{
  "encoder_arch": "vit",
  "model": "masked image model",
  "dataset": "made-up road signs on poles",
  "train_examples": 122500,
  "image_size": 48,
  "crop_scale_min": 0.8,
  "horizontal_flip": false,
  "method": "mae",
  "mask_ratio": 0.75,
  "loss": "mse",
  "encoder_norm": "rmsnorm",
  "encoder_norm_position": "pre",
  "encoder_activation": "swiglu",
  "encoder_mlp_ratio": 2.67,
  "encoder_head_dim": 64,
  "encoder_fused_qkv": true,
  "encoder_bias": "all",
  "encoder_qk_norm": false,
  "encoder_parallel_block": false,
  "encoder_inner_norm": false,
  "encoder_patch_size": [6, 6],
  "encoder_layers": 6,
  "encoder_width": 128,
  "encoder_positions": "sincos",
  "decoder_width": 128,
  "norm_pix_loss": true,
  "decoder_layers": 2,
  "init": "orthogonal",
  "residual_init": "none",
  "optimizer": "adamw",
  "learning_rate": 0.0015,
  "beta1": 0.9,
  "beta2": 0.999,
  "eps": 1e-08,
  "max_grad_norm": 1.0,
  "cautious_weight_decay": true,
  "max_steps": 12300,
  "batch_size": 512,
  "epochs": 51.4,
  "lr_schedule": "cosine",
  "final_lr_fraction": 0.01,
  "warmup_steps": 2460,
  "weight_decay": 0.2
}
Rows from block 3 of the encoder of a small masked image model, named by matrix and row number. Rows with one number belong to one neuron. Each number is 500 + 40 x the weight over its row's rms, rounded and kept within 0 to 999. All counts start at 0. Numbers have three digits each. After the name is the row's rms in percent of the matrix's.
After each neuron's rows are labels from the 100 images, of 14848, where the neuron reaches its largest size: "peak on" is the class under the peak; "responds to" is what is common among them. Only what is clearly more common there than usual is listed. The data: made-up road signs on poles.
# gate: MLP gate (encoder.blocks.3.mlp.gate.weight, 336x128), inputs 64-127
# fc1: MLP up (encoder.blocks.3.mlp.fc1.weight, 336x128), inputs 64-127
# fc2: MLP down (encoder.blocks.3.mlp.fc2.weight, 128x336, transposed), outputs 64-127

gate.144 116:484430487538469474404504472563526492472562515499521514461588495510519483506561506489523567548499465476464530546515475508551510591512499472532481472441522472564440449448500532467503508558501521
fc1.144 114:598498555555522543501445564530531461542583517475501445439509539418490544599479467463539519542512498538459521461558484539476463538474563495513518453407567503489530501503512595546488483587527542
fc2.144 113:527457475528486459532528445477467463469451509469425495563563506610513437518429517447423529422514504494473504449550515615498500479525466511491499460517464451499540506464512448547530551487508514
peak on: rim
responds to: hexagon sign

gate.98 116:515472518575435447524421444487470473476464475511516505492469529485502507552534495512514496497489524522537522507467423449530583447520467481499410455583422515491566506566496531525494439420498551
fc1.98 103:455486459444556509449521471563619471559518518509519518521502487480455492520508569471498505520385516518493462518502515569581507495508450526495649590456496493452464575522543512532477499525551461
fc2.98 103:480524566461459465548489460540422456577509484497446500536527479465540483504431491508508502555495541488523509496515519498459480562498485577475448468491519520460498497478398510531518466491421509
peak on: backdrop
responds to: green rim; teal rim

gate.220 123:512464458494589488514439416483480493510493535468541460555507538462506528530525466465476496500452519562559495490548476540539493540502511521528520494445495475515427564496553533535516507459582572
fc1.220 109:504505492538547523516450422506459384527477476483574502594466511500543557497483466474514441483478508528457496522543492549509463497525531534469551541401483503519458507558530441489568511492536537
fc2.220 112:497496405552517525441518557478619559487477522496523507472472536526468491504546490504491474455526455486478500518464548492584484474523504472537551505524485482542461487501530542451521495487526484
peak on: backdrop
responds to: red rim; orange rim

gate.23 098:445487499511476485417522498503616457521467525560499485473518486488404466567495469426495585462475563506544477473508527498582501469413478541458542543466497445433483517504487587587489475516550507
fc1.23 107:492518442432561461461518525500538466568455540554402484435445558498467501544535501470514504485505530511472521540469548569525563537479444555518575550467497485501531568500486539479474482521456501
fc2.23 082:509534413525575476479491525510570607495519560458520542509463480511498478521543523505507502434544447465485481519553501491508492534526492396516474491519504546541491460511533473487502572493608460
peak on: backdrop
responds to: pink rim; white rim

gate.79 103:458442478482501454488483491499603552498500462540489453510496468581545483487528567518547570539531473429491468570420471450491485499569511475452471531456459472524500455501518457507526504574524504
fc1.79 106:516484457533478506525483493504466528548468526560527476497448458386518459577513541504580522435513557528492501432508502515548525478463462490455542501476494452462494497489539482466455463368517601
fc2.79 100:514509512478481517458532559531452506473591564399499548499549563460480449548485431495509408485517522489472556533587524559487534478523526454512540518484492534530474531533505483442441494488484476
peak on: symbol
responds to: arrow up; brown face

gate.180 094:489511584500467549515491455596546477519531484583496501527501475474545426452505491540485546532535471504471517448532488510515521522485542429447536450534510456522473480522502518530577556514593497
fc1.180 097:504446509552431473592492520537476486519485485552469476441483496451458551465487501581564509411513457431519497583516574456497468521523499508481522523497513499511493424517526495496421471488485533
fc2.180 102:502540504499491531495536469558544520439525494578444529464523449451562479538493461587409512552472485559473486495576539546484560480478583474497440493542565487459532561431494497531566469510562505
peak on: rim
responds to: struck through

gate.182 106:506548574452408543569500486478530477521510442498495501484515501512514475480518503447480484525546536457573549496517471482462506534489543487491453500484519567529515440462421510512478483460482455
fc1.182 098:477477469487502532519514497454557527507518490433488523484465506447517460523498453448483506477503489448521517546556515472492444563417562444479408500529511582528463444493456570447502492437548505
fc2.182 101:442480560632459480493500485493519465441490459484470493443538527458539538502599533428521469532505482524495480504438470529455482410553457470554558520556480467433506575486526460493506485551527569
peak on: rim
responds to: teal rim; red face

gate.92 089:501535530480477425460416537472498538446475482522475513517498516533509455514518498547500518552502504554624478532509503489539504512509524545510459490485493516549435523499498487500529543577504501
fc1.92 096:550547561581506481499525529507459484506471497571544506502457502488521476533386447491484479609523491553541533512509513474525584515496470484479505472554528446518492473494570529506470474501527416
fc2.92 107:462490499542542514516458416547555443446503461474505482539494499492525485505425447474495506494507526576464476457549532526538504598531458414475524470498513531528458474501576514571490528452522526
peak on: backdrop
responds to: circle sign

gate.321 100:497426519516483532526475476478582553504460482525532534524522497497445450525469535465516529459481479461430491569462525500557459563551433462437492457504488531459495549472519473540447479466489579
fc1.321 111:523502560514533459498410500509547540510452470482537428478437445489514469458518545462477467492427476523457516485415493442541497542571457462534552468452441468514489511494455440422444508538517578
fc2.321 113:544530475462488498504457603506522488512507486513520512529415459523499548559525521561520481587466484505525482463536548486500464468481439479510622513496518543528519459500517528524473487549554571
peak on: symbol
responds to: cross; bar

gate.257 096:483513536463453517502545476475525435474507413573477544460555459547443445477470485517521513458559468475501471522518536495496474516460542557444533473499560540526514433485533474442549561516505478
fc1.257 098:473506492483519455455486512451486510508503505502547464462475487477500549468472550445504444488515490471467548475511424461484548527497511523493515519472472457558519550508433482561587502527556554
fc2.257 106:573520511552533492503492481580510515486506551504477505533513467546431488491565542538486604460503538486516472477394551536435523489544476460462484501554567539510575488539543514509473481467450482
peak on: face
responds to: black face; brown face

gate.273 082:539435441525487598520527533501485520496502531499543492520471496526558574512488511529544542559427589591492433490516449528456453507475592492516540481462555516491514515477514543542515477499478523
fc1.273 099:510485469478472457451462515496579466475518506494467539493562589526497422453518489582506471429580505437555523555487565429537526537490475553543459500495507487491453586526517539561441571532476465
fc2.273 103:501465535521567477506584460464535443440483470434495508519529511516548471491438506496540474485449521459426529504534452512488542530447454518495560536532541522570539528525460479514553480522435540
peak on: rim
responds to: hexagon sign

gate.113 083:478501457514448525529472487462489420503477455553464513468551497501489416510564549537542490502488497497496496550454461413472460534475532477462503457499501501544551510518511478545521481497490446
fc1.113 093:555496452497505514525505470505505561478462431452498486438547473450568435458556569443422512494428523505449483494496474491439488525473518505487442463446461490575471502495494482580542452516542491
fc2.113 096:467502436529543577480438536497575538592470470553549516472504494485496476463564507485552498485503476511477465506494554452522458570460480410488546534475518528518503481518524562491466473499514456
peak on: symbol
responds to: heart; black face

gate.121 097:478466516519546519511548549538531565535534505457437499448471493431456529461508401445490500454431544507506503555481559452475523456432479456482561489483572496532518561545500584455453485464435498
fc1.121 106:499539525494421494489524501538463413520380576537545505541508441508588466498508432519522523512504485540474539481449482489480507446525543502486515527473548516549502492543485529489522474495475387
fc2.121 104:407521514482509444451516510489500482459503524486477523516556510506556501547563512522443444517538504517491534503506469544471530493516543478535608521531508446459552462502512546506486471514581610
peak on: face
responds to: triangle sign; white rim

gate.309 090:486544580550463510542434481591437507538450524549488537525497526488464489438510503539514493446468494439520515535470496413510510503590473472537499452487507468508483440483506492526537479513454489
fc1.309 101:453505484489497495496478482505497463465525502514454527516509505491530450515493539502464509436481463527478436554484543491539452484542479488446602475482479429425509508482478472505464462609578473
fc2.309 098:525483525567443476524517517448577498482536516492376462393531442462523573472489514508491535503464459517513488466426474517466521423464480584526488529563497465465519539488466469525471461460577477
peak on: rim
responds to: orange rim; blue face

gate.299 091:485467472500558475547470407492529470492454573526566521549505560461478497493501423454487475530528577520540540542523505498525492510492552449482545574455475476529467485566546468533591535500491597
fc1.299 088:458469557436445517517539549523502565456535486416481620464558490525446466447524523531423494525546516493437506534517520478485502461528496511549522504488490479560553498467474562468406485499491425
fc2.299 087:531460470554481518502497474543501446432531431529487431539453577484478520493497454532517386539481482548503493548525431468512505474481501493487526515491474492429536610530429412534546508559528578
peak on: backdrop
responds to: orange rim; yellow rim

gate.32 127:460474582503441554494498496530513453553504459484503496476498478512487456445486555503517505463433475469495547467548491478536408472511527557421548508442506477526493474443514489561470467512529520
fc1.32 102:481472463481502510493517468490497468484511512592544561493551550472529517509513434522510509494510488506509496498481505483537505514462555491569529460541566476424485529460571550471474415485442466
fc2.32 102:473506572566511522512468508424459458524548536409500453497534485511613582504398416467516496553468477505460511486541504455441494522494467515450430518510413508522514523522424494497513501484489479
peak on: symbol
responds to: black face; white rim

gate.251 103:442504462424487469523523494467553508519500547490458459523478482422428471474507491566484507560463480530473488509457499534565487550508517471525550534413461468477452516477492541508486510539596476
fc1.251 093:492432518498446454545403511445523446481491511470503489414475527415516480477474471466559453482503495563484511469548506588500530574557457515530547537455444491525555541530433414507472444489517466
fc2.251 098:450463402518509514513557534499532599449431561539486510555484479483514479502553491531518535502531494443508540520454518474549525450476501459497552533440538524476439484480542495450563527467531457
peak on: backdrop
responds to: purple rim

gate.255 089:490515486644498413560508519518523473442476488503521482486500514513561552443471549518483503501424502507544515473494575505536548504532589538497478498462444468553481556443493503565543523536534525
fc1.255 095:463505485526501451591467500522512487529453480489485566502568493537466463456535412470498494465475511515534499419438525602425468480492500564498469514455527436503470537504500485518492470444557546
fc2.255 104:515446512514470542435464493474542519464504533500557514471487481522484548426526474486484525518523515503574472445542454502484456447444547483523571574504478458521517539538497407516478511533545526
peak on: rim
responds to: orange rim

gate.122 082:465496480496528512521490542490521434527537458472494464549401491476552476503508517516540505524541480461394508522487477546475517509494512541535502492498486503519524511492510544486424533520488575
fc1.122 094:499489466612510435504490512504600502428489502463530515568517491547600489446574561504478456469562506522503434467459498491495504508537511575533517491566490423482479532435483462488450514541520524
fc2.122 098:502482453411509604458506515506408582505501445518477518514476525504450510509401582525510481496459536473490518482581579477526474478490537490465479460474519555505523456457464471509480577432497498
peak on: rim
responds to: triangle sign

gate.199 119:515496494585604440510453529480506517493557523468522471530475494498490445464592565541519528556446512538486504554498446550563492525474551518530441470566367467478451513469511532592507446486494522
fc1.199 100:504470504498478512524507453529482532535500537515548482417492510526472539538472462550455494525552494492515502450531518492479542471576522440519446481458551506488511489586478533465520537521551477
fc2.199 109:476515525513498480543556533415504420530434538563487446528595498542526472531575468565475531434496502501533503448489450510456518524502479473471563494473486464495518444509470557551557486542529432
peak on: rim
responds to: pentagon sign; black rim

gate.302 156:456510486489517538489511598524460473536479525569473474515421536500521530481532437504482548552501486504577544500459491449421462470490482498561519511522475479468490567523605542508468517484553477
fc1.302 092:506467507536561528512528465558509554529577484507480511511513564522418394409575561492569522440509545479469488517508553432521514523510500569473448416459520475506468495440460493488421443522476496
fc2.302 087:475475445496502516481528579517468521557489506542469514560409453525515536463538466500470567525552489501545518516464478458480405493534471488542548437585479496480482589550613546489458504454551493
peak on: face; rim
responds to: triangle sign

gate.29 081:522480445443491515471481504448523497509502588556470512496510510491449527519531499483492473477479509567493488491421514511598521497465573507499582540502521532508487545501527524471505536499522514
fc1.29 088:534505497445531508519518528541526472460484479567531484463438485480468518520499540478414443545584531501467485485484441518450484481464475490459472518526394514501516556528507415480495512565473524
fc2.29 106:530526494477507519470502451532471481506491490482462515491509510490464462490513509451497547463480525509520451458559470456494524530496477545471437460521515536545535447466546559574547547478593571
peak on: backdrop
responds to: red rim; teal face

gate.280 111:461435491509507518535536466519494498387507488465487474562512534488481527485483453547522551533529507435447492448465466474427517520534503522549527548489493502528431460495479540506448532548379586
fc1.280 120:548555520559525446526448503548438503545528499473493456436478434442530543521503522478493481500499444522465546562574575542507454494497528457498565490460519460556524513507455623507432525492504483
fc2.280 115:562558517473489509541438575509553483487519525503503433508466538514472437551468467461496564517538462466462517490548472492457414491547514452493522509500436441464521612463534529617554465473421515
peak on: rim; face
responds to: struck through

gate.142 086:502528548522555451521454576530548559555495507433516464475501475491519464517413586487445473507498492527527525454469513479486521447554540449575451473413477488490557526485468445563460520512558471
fc1.142 093:548487434479525428509430500486444536566493459476485534511424494493416530503504472511470534516498475519424505499497526472477527475507522546477520465539467503522497478473482497554464522557459585
fc2.142 105:503563491522528514496526438501473531551529480484527447476621459497528525499470468433505472560484532454484499525577490531455580475421462491516466545524489510415478524450467476495512464510486475
peak on: rim
responds to: circle sign; yellow face

gate.151 083:447564507451518531466516481519544503462559524520535431537489581552456483518540479404512441475543547473512518488502525465503433489534539450500512529429481485449563544547519500494498479477562527
fc1.151 101:526503549551513486454565447493518473516565497565490432452509543533458542468564513520516481461548461525491536458403523567533575555511497521480405513430430507483456489473513411427474492535485446
fc2.151 094:447474437477536485526457572553454519536429560456499493544535417521475448461454501491459512549516476530433489501483528444423481568509475450502576492475510545479502501576418464516488417494534522
peak on: rim
responds to: triangle sign; black rim

gate.286 106:462486459462527447455525494481535519503454589534550514471489507403462490537473521466538498480460495539505468538472497543571507549515484537475578535514508555503426514482534532458466468457444545
fc1.286 091:498520608509496538466543496478401523416507515481511506536525485558533555473491537493499502525515438478522515542492507526483470435497495476488439508501533541606507492508524470505519521416453471
fc2.286 094:504517536527493505541507474538508457540521478497469522543475511482516434466450466540472447493546529517519526481585484487464523532502450528533510461542462389447514527482488485578475479558566552
peak on: backdrop
responds to: pink rim

gate.125 105:504440486494455442502483509431543566461469536501518558453476527445390553569486527508499452477474503487505495513443545516509514534580534504506513498463482512503540466556472513466482506435487555
fc1.125 092:473452479491482515516422589520509484488464506458471498545343514424550461459504522496472445519482468470440518461516505378545532498465465408554510546483521533563521471497519510520489497528426453
fc2.125 088:479502511445491564476481573514504496473508412455526544487563537493481528542515432472497506568541514584516554507492497547508450505516421492487447435513612443485536493467489481539536535476501499
peak on: backdrop
responds to: circle sign

gate.216 084:495547536478499483489521522509512511499548539461479493523380419493494604500452500463467493501508570512517473483575562508491469429421502430450538484494445518492489512454551463501508411486475496
fc1.216 092:547501453522514571487494558478507550405432482521468403483477473463542497534456467513475521522494517543480477521451470484547511460477566518473508441517481450570487526473526487497489472432538447
fc2.216 103:486573559479448455525520494615468488512460460509494547519560488461528466552473468564535471556468501556483479534500421497458534519513513488500520503510520492471549542520491500491509472470505473
peak on: face
responds to: ring

gate.301 083:634487488521549538544513480582475519615549446471518508536536486530528456506511540526472514472539519486446509459508522506477432487472532526535499473430476542490494475520453415492569558478532522
fc1.301 088:519523491495511546506489502468469550484505532611477468478518474476513500552546544562532548552478521563439406484491439536533550482546488490430485514535443509444567487500458499492506495562558504
fc2.301 097:438447493438475493471520461503496478481584555472540549483521554545388531474485491495497391449470560542513532470541526523487546464480510509549478546538522476518508482488436583548472476510541471
peak on: face
responds to: hexagon sign; white face

gate.261 129:620470497522458423487439489523514534506517518487487501467609486513479472505515507514479482477474496487457496561550532531626436543449490540468525369470513487518544524440438509506532488544554524
fc1.261 127:522505527495476460506518521498510513552532508499479488501475518564420465446524502427477494440466468561520549524547526457531517460451435542529479447472516452492542538519531510479530470489470442
fc2.261 109:441511558479536532438477552552490453525431505536474452425507511470586530553500513533482577538557483491561458521526504463451508538494512445503629478541492509477525553555510504556585450453584466
peak on: rim
responds to: circle sign

gate.66 097:557518526535480499502572565500448566455518513512379558398452449523475497568495504574516524450528448513481475488474521534487592472528504561532501482579546468497525498488513492513442529502477469
fc1.66 108:509495476418562453462517520509514534573487488517556515536534497513467450504525508488450497468500493485487475501454534597492441517546541530519540533420551478528446535452502499473521549502530531
fc2.66 103:514499523561473492471464528496508494412540486493504467482432525442510547502525497514477449608511459538536527498497459452474502417495442480491543512523499489417566537530441494564476490520475566
peak on: symbol
responds to: white face; teal rim

gate.55 089:518515528516552552532526493419493496579538389497453455443436548440509554497483467483541490486475544518514494463564554511504569494438521541469439480533498516527482499515515483518499532474528539
fc1.55 085:450581480513475522487511568510437440470494512470562550521489522504524509461473534505444501515501458461475527451546507532445495477500515479567531517471474454531524482483494475526468450543531499
fc2.55 093:467493528564469556482463463474526537471538555514453490481612430495569487549588545458503532601445500465494502488434460502503514509485523496486485552483536453505479568460512592512588527529558514
peak on: rim
responds to: triangle sign

gate.285 100:585557525546403494471400537538472480450505417453549500512510502470556523531441501564533542501492452491517526552544552583514477577457458518455473507485442517528508512467506588610500531503499519
fc1.285 109:454448490479546569529550406537481465553520490530523552492461497473502511458491525489506472594507512486504448468491443528465479516588505442449478474482585586480530497495450426482472468490511541
fc2.285 106:463512516519491488478475551519518521508404494478498491461608484558512464511515474522494474522572489458465497527496469446413506491438449477603568461516489499523509568456462552507529511554527481
peak on: rim
responds to: hexagon sign

gate.140 094:515524492507465560585516452580533490520539383544402531513570509529527506508457490560428507514547511513457503471423568516469468555591537459529463443514508421507465472490523448521522541391475490
fc1.140 100:474553481517549482495478414525475461513476492415540507466460471469438492500517496536475501549477441540498501476522489508448528448515518559512510510472561481445507549484464524577576485525451455
fc2.140 090:496496507495554511489493560575531514508457437547581466548545517505579511507514514532465502449510507518485507491517501502473545571431552498490553512529527464617507508493423469442467474449477557
peak on: symbol
responds to: black rim

gate.267 116:482450577543545497491488522510444464488494534445547471504492507466527508463497530463542526537449509512533484505543483470502479473511497552491507506452454478440558454486438529557516457551549480
fc1.267 114:509477492508496451518487480463490518563466492476510505526463498517473497541479413464467515459461510591540480505537402497506563450480494431584517496533483459452484508494485578493483461558468508
fc2.267 104:479516562544448473544474521440463483473531507429411432454486467452600555455441505479497499618483508495450494452478496506447437459483485552468478496477466593428504521518467471507451467496505525
peak on: rim
responds to: white rim; black face

gate.228 096:468463573430443537467476488570492505486544497487545489541469482484543451459515570510542491448501475433501537522504467490464458544551536528427531511512504474533537473504491515514509463435588508
fc1.228 100:485510498481468534536518469476474387525448469551461522522536523547499524528503400448489496543499519526507477508473520511478508477500479539529469503507525480498486473454497508486500493561420525
fc2.228 103:472486461473606513528492539519450556454488523463426483535494492511536496461423526514542488442485448432466542533509474508506508480502522562473487517462453516547539470602464472501510495428491471
peak on: symbol
responds to: drop; heart

gate.253 092:472480440461499475513560600443471548542528587568520547509488527434482517515544480547403525504465571517489491512428513399497560474450552476487504502444481541494481497473559559523523505485456478
fc1.253 106:546487471480441490504442470503438470488399516519489474521550471494463476505469520477537501521478490568544513525505497468497508472509475508478481531505540527589441494513484566515561526516518488
fc2.253 086:426439413477430537510476507547491519507536464443530561554551424510492476536520511427480522531539521534508520520487487524491497408513458550552494477468492501594508488536461485461516578512625496
peak on: backdrop
responds to: square sign

gate.241 156:543510527489547488465558521560512491487544489523506595552513528550507503394504469514450509507583529462461525531467547458479514527455465505584556453530485448510506497390492528490474426501435436
fc1.241 112:480473511471530519435501539432458484507468514459448504437489469490448424496550568487558519498506491503475529504540551501495480543526445521387517532461522517535486485528513417486478554546558543
fc2.241 130:478492520521573468548504514453530504484522514479517437542494495459568559496371465526508470543462415518470494518537460460527495457415492478485497483539458472461532498480462472524464466434529518
peak on: symbol
responds to: white face; heart

gate.31 094:446518515471466495469475548509485478466497447537483479510451519562472528497479499463502535482478487447456518521555499563470480502516523542536543441534601505510535564484538554488498538498567508
fc1.31 095:485523503576436442506474497508454538428520521432462525483469482497505554518468478419401519495548516528432447487475467444432498506515467487497498522546444526536522521529546462500550455605525479
fc2.31 098:501399435565528549494523472515490505502484432474466445540522524558507432480449524561501454445483495508524504510462591556443512419507492498497495528542542519508503577468490448464549470424393556
peak on: rim
responds to: triangle sign

gate.172 088:495490543497485578494558471493494442530429483561532500495533464509506466487471417528475504466525481469502463494497527499481481500537523507400442469482560469511460509479516454396497505493488464
fc1.172 101:427477488425528438498519551516500553508519494531498534524492520515489461432478529512491471525474480499568542506468493520498519465458529567533532564542506434578417489454486497451472478417558465
fc2.172 088:529452531526452522494539511473552492491506507490528500505514494476524464496535485530425480569526495464547507548549579453439484505535491543480633451525558515471481473533515558506470419452481512
peak on: face
responds to: hexagon sign; black rim

gate.74 095:488532515445403482464511515496550525479562468524517554494583511462500511521489489535468537540514467556511533501521560591481559571514477436496548510480485478536440405502506487502552571610469544
fc1.74 100:500511567536447460481536516517429494460487507521528577505525503514439394454486493522482478448519493539536506545569518483480472509427448564498511496557484419488514553509485473465531460533481519
fc2.74 097:501521479552517511491501499509478480533571523512481422470483540471475538491575507574523546563496511519552540481464550512516588496548525555447497522461477519505403416495515502450390530525510538
peak on: face; rim
responds to: hexagon sign; struck through

gate.118 099:556483481556538490534499516510439520546449521548435510491512460478493489505542515451551538456423427490444492474538488374559497466437545547559465440472497488511590520510548489540495466554548422
fc1.118 126:534494480548538529506492473484493519444558471509465516483497523444441493434475467571493547466504505481514508512507563448456417490427428493445542502487496528490466535475441624515558437463480513
fc2.118 125:501508513559497515445501534502496491552511577537539453492441560530405544463563460472493515526453542479450530504560501466504563476473557537503453509482565503466536543559495498490462457534496472
peak on: rim
responds to: square sign

gate.175 088:569451452481583489538420486485405465401528528467463479574520490414454529554503439547494496513516488498440498544491465452473410514515492527539481487454495537553485469452496519467470485443524479
fc1.175 104:501465513536501469446503493528521479536537494504523543452459469475459474494476468476518464484469495480503541461488457508497511501557420529505514413573498510460487478498497476545531479479373524
fc2.175 102:508471487459564490470472462480425492523525440368436542509456477486540514544476506454496438461474503496535502463582547479458476568457456493469491535446485492520525489541448483553500532539479501
peak on: backdrop
responds to: black rim; triangle sign

gate.170 078:455558517436476544524388458493481484527446492512489514519547450508415474498504547576491541477533546548484531515455483483541458478551488486500507516517451498460525503500527530529561516493494493
fc1.170 092:501503568476484496400505481567507471557507451510543550531510475498501500519519470466505534491522520468431545451575528491532497502516466494480438514498486454489488395505506464576480510501509494
fc2.170 088:563520461499461409493523527484445395527537449505461510465526556443458523481435496499515509368475498494517515495414557513484551487531508493505605435532512448446506510444511480463487465516451488
peak on: backdrop
responds to: triangle sign; square sign

gate.232 099:492469444505513436434451501519543513541473571512513445425431550534422519515526498400501469501444536548511444495503507510516585467485451460534566524530436489484526517534533548546496482544501480
fc1.232 086:462535549481447499447549443497636494516456512558504511465511487534508525508506492501455556397482512513475547490507551527497480454480544545485519493471539557500538471491579507481500511541476468
fc2.232 090:586494458546564502481478530491503537432473536448493492513521517486537504482473507532481494470579459525390468501501459520528483488543437509519573492520443550499476518549514492494546552516474505
peak on: backdrop
responds to: white rim; pink rim

gate.156 090:435465534485519512470489505538516533495477472494486502564539417489444444483495538481475517458494524482502520471459462387532451504572525530468456495537498527517547446499529479560450494499496528
fc1.156 086:489533433541576524517473541479460528509451460490502454496453531446511458481504506517552529529457526513468512528524464498544583484488455549542572521524489439498454587466494561475481555482506519
fc2.156 084:484508542513531504452428528533525471451499543441487477543393461513539524493409521490450513493491430496469554486509432494525567490464510497468465565555487547522546446562512488467505545506525476
peak on: symbol
responds to: red face; heart